config.toml
model = "segmentation model"
dataset = "rendered scenes of toy objects such as cars, trees, mugs and chairs"
train_examples = 97500
image_size = 48
grayscale = true
crop_scale_min = 1
horizontal_flip = false
translate = 0.12
num_classes = 31
output_stride = 8
arch = "gmlp"
norm = "layernorm"
mlp_ratio = 6
layer_scale_init = 0.1
patch_size = [8, 8]
conv_stem = false
layers = 6
width = 128
residual_init = "zero_last"
optimizer = "adamw"
lr = 0.0012
beta1 = 0.9
beta2 = 0.98
eps = 1e-08
steps = 22200
batch_size = 512
epochs = 116.6
lr_schedule = "cosine"
final_lr_fraction = 0.05
warmup_steps = 440
weight_decay = 0.2
Rows from block 3 of a small segmentation model, named by matrix and row number. Rows with one number belong to one neuron. Each number is 128 + 32 x the weight over its row's rms, rounded and kept within 0 to 255. All counts start at 0. Numbers have three digits each.
After each neuron's rows are labels from the 100 images, of 14848, where the neuron reaches its largest size: "peak on" is the class under the peak; "peak at" is the part of the image that holds the peak. Only what is clearly more common there than usual is listed. The data: rendered scenes of toy objects such as cars, trees, mugs and chairs.
# u: gMLP up (value half) (model.blocks.3.mixer.u.weight, 384x128), inputs 0-63
# v: gMLP up (gate half) (model.blocks.3.mixer.v.weight, 384x128), inputs 0-63
# out: gMLP down (model.blocks.3.mixer.out.weight, 128x384, transposed), outputs 0-63

u.310:095186115171174091082126071133074103140118113166044137180122163092116139104133143161168140122112097119101071139130151114130117091116113144162144111168193138160159170168150146099107182152154127
v.310:128176169126176112080097142200143169089102100132153062132159104087105206153131148107160122147144129137077082101181036093110125079127143197155126125148088110155111120146167126157173100117129162
out.310:115149147108088123170162116120133106111197144127105095087084093186099137214130136099153126100125181130148104150148103156134159153192104150156105152149076142119161148100150152163126090094160103
peak on: snowman
peak at: middle left

u.309:124132151191126130097118073054108149113124133131143172106169068090180171157183123097136140165179121072090101091168107073130108153163073107152138151128081115169099106171117098140108106140044153
v.309:086171095153160128109199092159141152162147116103104181129115167089109127078157071132126127109107094126161156077113085183084143129112146143092151119135039181179144137185127110049181082133177172
out.309:050101072129096159152144157099157186143184138120133114120138191091090109097084112150101152117160130160156116125122153091134100084115160149105055116100088182196220162114121135149154140097159130
peak on: barrel
peak at: top centre

u.269:110150093119127164129096138160177094163114155149144104147111129130107146130138150108105193153096102143111122112147097159184137110099178143095089098174086139108166112103132159131131084126149146
v.269:151152093150166114106123116137124212132088122141118151083106197100149211135173114149177095105071083169110104110123106167086148133094117103140147093194073121155155123149146137096179159114111102
out.269:137060095103124144141102126140196134103154088132102143131142151126147134179131150076142190138184146097176115169131125109124082148131123122119089143130112127175080130107159082129093161127115171
peak on: barrel
peak at: centre; middle left

u.179:125153161110140101119196130133108181177143088099089135108184137182110139103172108137150128132117132138121101173072117142130148114114146117112137099138133167152120168112076130123150116142194184
v.179:105112112126171090093116092127133189129119159133075063127129142191168156122185146146135140143148091096145144168108089132126122194127115114120064125131117079162137231088140190107166110141133116
out.179:163104100180127118187105072133126136170143101201069143190129130082089066091126120165126164116090135109113140108170214079067078185166134116147065177101130170189109116110050148125057125130082145
peak on: pine
peak at: top right; top left

u.57:109150100148184116130091144157117115117163098123093198113130120111159093080203180066089128141159160128109113131103129153143084125100114089066157105125078144126159090110122124130127093072109168
v.57:103132147149180099158118144118195151125112126093097077138114094158103113146100160164132129131161099120166201083097165188086149138158132134098071098132117053092185137144154140119146118170122145
out.57:095104168101126114153141183136158096171136150110173115139094098168196111182145110160128069127088108139084169108080123122140122149150141103110092115167118163149183098166147114054140101134073080
peak on: mushroom
peak at: centre; middle right

u.214:102134149101171099143144130162164079167140135141120085127104150195066197131156064104165102125094051136106125133086106089098165181169068101139098111102130084160151143143152147126115122146109132
v.214:154171128166148088092038149202146129101181152141127141133122129143175109100164104138150110113079151119101115105148194150128110144110124076106145142139115098101160141123088137076140102109131132
out.214:147080147150174188145146127173194122175156070169155157152141164133120169129148104078203071121192109130092119107064122110129122098124152099106116162125140164160105131151140120072093119088095144
peak on: mushroom
peak at: centre

u.176:140186153129153075172187107093165113138183145146121124121179139060149157103122134099136105155145138086101096103128125090045110138090121114055126108165156144101193082192151126130128124134166123
v.176:114145137125188170121135059089129093152088136128123092115166161162101172119166163119134161112085157113145107107108100107117189166120093098162162105102121125204132149088121141123180124163125204
out.176:118115053173129181165103130112116091093117154162103147109143070135068110160096137169156163177118162193096178106157106138137133160166137142163133152144066111149087156054109172109123115066136136
peak on: snowman
peak at: middle left

u.203:156122081188134156156110138146128024155129130128096083107059120138139095084125111152168091143182100204174086152131115109080137078156149161135136144152124149209121140093141083171152113093162133
v.203:176176160067165103105128105159111140143159109113098137114113127067167126118171197128130136114139112042128098067142174161098086150143129129083191108085134128090113122163116117106132158132106151
out.203:109109157080143039087133095102178224127084154117134146175164103145092172137146189143100145152080155057088160115133153120180124190052108101115110074083144148096097151172095174125125140137134116
peak on: lamp
peak at: top right; top left

u.11:106152157134163136116105122158126114152108126154056141089086191115172170141122160198164096178151139086087072106120171089173106165114110109160086081078136158135094178164141092101200139107134134
v.11:115131103149136113124106146129109144182140163142180157129126150091118126121186123186159112137101152063123075175182107112131093145067132094155125184135098135139107167130134069108152136088122156
out.11:130153160175159116100117108154137133098141159094198130143151102131105081117067110071131181128142098114180161190131122108070142107117079108113168143167070108111097124138116087139090116165069059
peak on: barrel
peak at: middle left; middle right

u.101:107129062088030164188172201112181113088082143096135101158134115146099131141174118131138140154085095142186104122148104131130145191111094167133139151181081156042088070137147114159103123128177135
v.101:153169121110129086079107089096102131105192149159056089162099135100159148119132186108138160132148112067092087161160102097132141104128167157112135146090131168070149107096079164133118151100109183
out.101:161089156134164177153092146120061133120127116108166124092172140089156128132051125156155096142083091138102113139172085129131176067120184078095197085136122106160098122099130161137148161186113154
peak on: trophy
peak at: top centre

u.344:133186096119125099126162145137138096119138056138103174096152180115155127098133154130131090167105136139159113103016138168063145139096135126139142140174105157108164111104176103132174108155147115
v.344:113138171138165149121083096109083135154107108128116122150133170072079152117123137132120119101133100111084080174255083097160133104120089170129115149125129108143098151189090162116113094103165138
out.344:162095135113061097091158089135156194139113139140162127175148056120130135148118166149160156135118100165111171109160140063121133128215125099150136110121135128135062122154140145097083186121084161
peak on: trophy
peak at: middle right; middle left

u.151:047125130208154087110120137146103154137098069184081114133110072120126118097139159149136140166056111137126163088165138134116087149127129145124153123156116109144103108132137045098184102121108134
v.151:180170095127143088124121120178138119086130101154089161108092157115167165080169110151075157117138140145117113089164088107082112143042176166164119100146069162153194067120120137100179132147179116
out.151:129098158141144141122123148136176137118187167108144135137113190123156174111088105117066126112184198103146139131117106111139123099118097137104063169102121184180137150090071122157094175142123161
peak on: barrel
peak at: top centre

u.351:179155176149172118168140083151103148144131201072103147081131135169124112122149162190143130112113081155188107101090073175168106114107158120052084129127130121151153144154124139083151181085138207
v.351:103141113116078174128147101092082181151184071120151167168164085102085088143110093141073137126070187132107173165149057080055159079145127122139210110136140175134117137097139152128112096152154123
out.351:125056082092124169149124130156089107146131139140177111146058110072161086111080100089134116140147181144142171155127160129128144105127156166096096058168114102136137158160143123143130154099100087
peak on: umbrella
peak at: top centre; top right

u.178:157150172088144176121103149116130107046114128111091145138082194109115073111122113155148078114083115135121131121237112098170095112099050149124126091099141091140128141127145125126132186081139141
v.178:182153115186107110137175037123097166146168135098101158177107143135111147155148107107119171098170101128181091168111128135087134091138102111095205175146147187134156197093147146122113115101101145
out.178:148204177154105088157147094102101096148158146084118109100107135116215115120047130120143107110140149126155127154143156171125166191131121179062114147132133082101071172139119194127157116096123156
peak on: hammer
peak at: top left; top right

u.12:172169109127206153135119066143118116116168139153092080131136172090158116126140149161111069179111123135103075116150128131105106156098116135148169136099125100180095147076167157108162057080177126
v.12:135140103156126137119189150086069168125137100069084201082136078136187109066164192146130137078083139141179168152087062120118134112188123127071111127150119143102130117105148110070153082164112138
out.12:151095175091132179100131101110068151122164145145147124193116119164142123130140183117099061150193143127151193137135091176076138136111097141126104128172149142105135156132085080173151158154138109
peak on: umbrella
peak at: top centre; top left

u.81:084081122186163091104182123153085137166117089088079101104132114192063145199159088157163097091079101108121133148112141084129182146132147094164130122114161119189103184138105166134198172190137162
v.81:132163193138117075102183084126106094175144115146090146136131116090158146164160154112113139120159137134086092117075090141104101107101126120130177130065068099116147171096160131131142109125188177
out.81:147102136097170086059164096094180153112145149130125114118103114123147116075143163158174164189164163115066127184106179102110124147115147137150068101114152113144117124141158155143126103131192114
peak on: lamp
peak at: top left; top right

u.56:136163163142136144168091148132074149149130116189065074155091146088117129110155105150094083164125118130066091107255126113161143137098056140109113156125127100124130168149159183157127134089173139
v.56:136175076159153160150201110135183105132120113111141174068162107149153137142149116103147108124103153148106170105127106167114081139140101119108179151130108188163129101091158067086113131129127130
out.56:189080173154147165132116103119128162178154141088143188089060097164100117132116141119104162135119126141118136127114123112148117155077161140144129115049148157154142172147052075145136182160158159
peak on: hammer
peak at: top right

u.330:144128148105103122133072107107117080156168138132141074173077157149105096124124105164099118109153195154109100107235082130204138149097113130115135144131136138125144140135087160111084126076138118
v.330:097165085174108050130153133110095161113130085095086150178146141088158165185119099128139110135100137129149123137146145162108152112153096178103232121167133159161144095130118119133159188119156163
out.330:153109178148091133174155151139098141142156124115105208092095201123163125113094131089187133116105085103167153110135167135127125193107127166138152197127133093121130165148159093127152129146122063
peak on: hammer
peak at: top left; top right

u.180:158132140112157165122162118152157083075069214113063088143101120161156127154118110131179173110132064128138119120159155048153073188128159129134125073125134145148188146123153171088145121134141129
v.180:126191109135135102141105129166156060142153091117100189120131134083160107077146103162096129141149162145140103073120179169112119143117122123124116056125137144137144148168135083098172108114109154
out.180:110138073155092113145135131104109132187140064147145201141130165124113146125111086115054159112100167127087159131181088208167175101132078116142119196161105099113108092133129133182078150117095112
peak on: pine
peak at: top left

u.278:153178063075122053123166145160091122137154113117118155148163109084159055099109179154169099149166179111164121146057136137089108137088126126113180151149155159126163145114124136108136191070108167
v.278:139151112110069162162126120149142114057106098110151136148131157145121209086143100114147167076102125130103135116139102131183236072073117129118142137191072161152138092129099096134148102090147153
out.278:095168149117148146172131107165173122160150107074122103089129126146150160152168090095160114099119157160145076120144100196139169137121136140144123166073110179128172143166152134196042070115213138
peak on: snowman
peak at: centre

u.132:150132120140118147147103150146106128077103130133100123164183139110101157136190162103185075099165096124101135178121122089095105113144134109102155112083116114141133094158183123160083144122165116
v.132:126188133130165134143101131105157160174176183128173137121170059126186124075115144122150122139156166123137111082109109150180059106151107103122130207130085141101142169132167158050094101141116092
out.132:120126162121143171143137126135106100155157153070151169123071124137182082093105108155103165175122122110121168107100153132155120185068095101156172156153172141111013187114113121117103139094134116
peak on: hammer
peak at: top centre; top left

u.199:172079139143145094171117119161166058100084161130157117122152117133158149159135152107114175124140120126166157092156135173177096119107128163090095125147150125178166056079125096078128102092092134
v.199:124174101112131086142098086118152167106128076177132142130143108087144202157133099140233063169129125166146128137101081172103109113148108134109117102103156103104150142109150091152121100145115155
out.199:080051118058088137148117136128111161181112191100151117234068104142136084125097150125146158167147152092116191156130132133127136116154121128095080162164148133151102120133134096085110170157079089
peak on: mushroom
peak at: middle right; middle left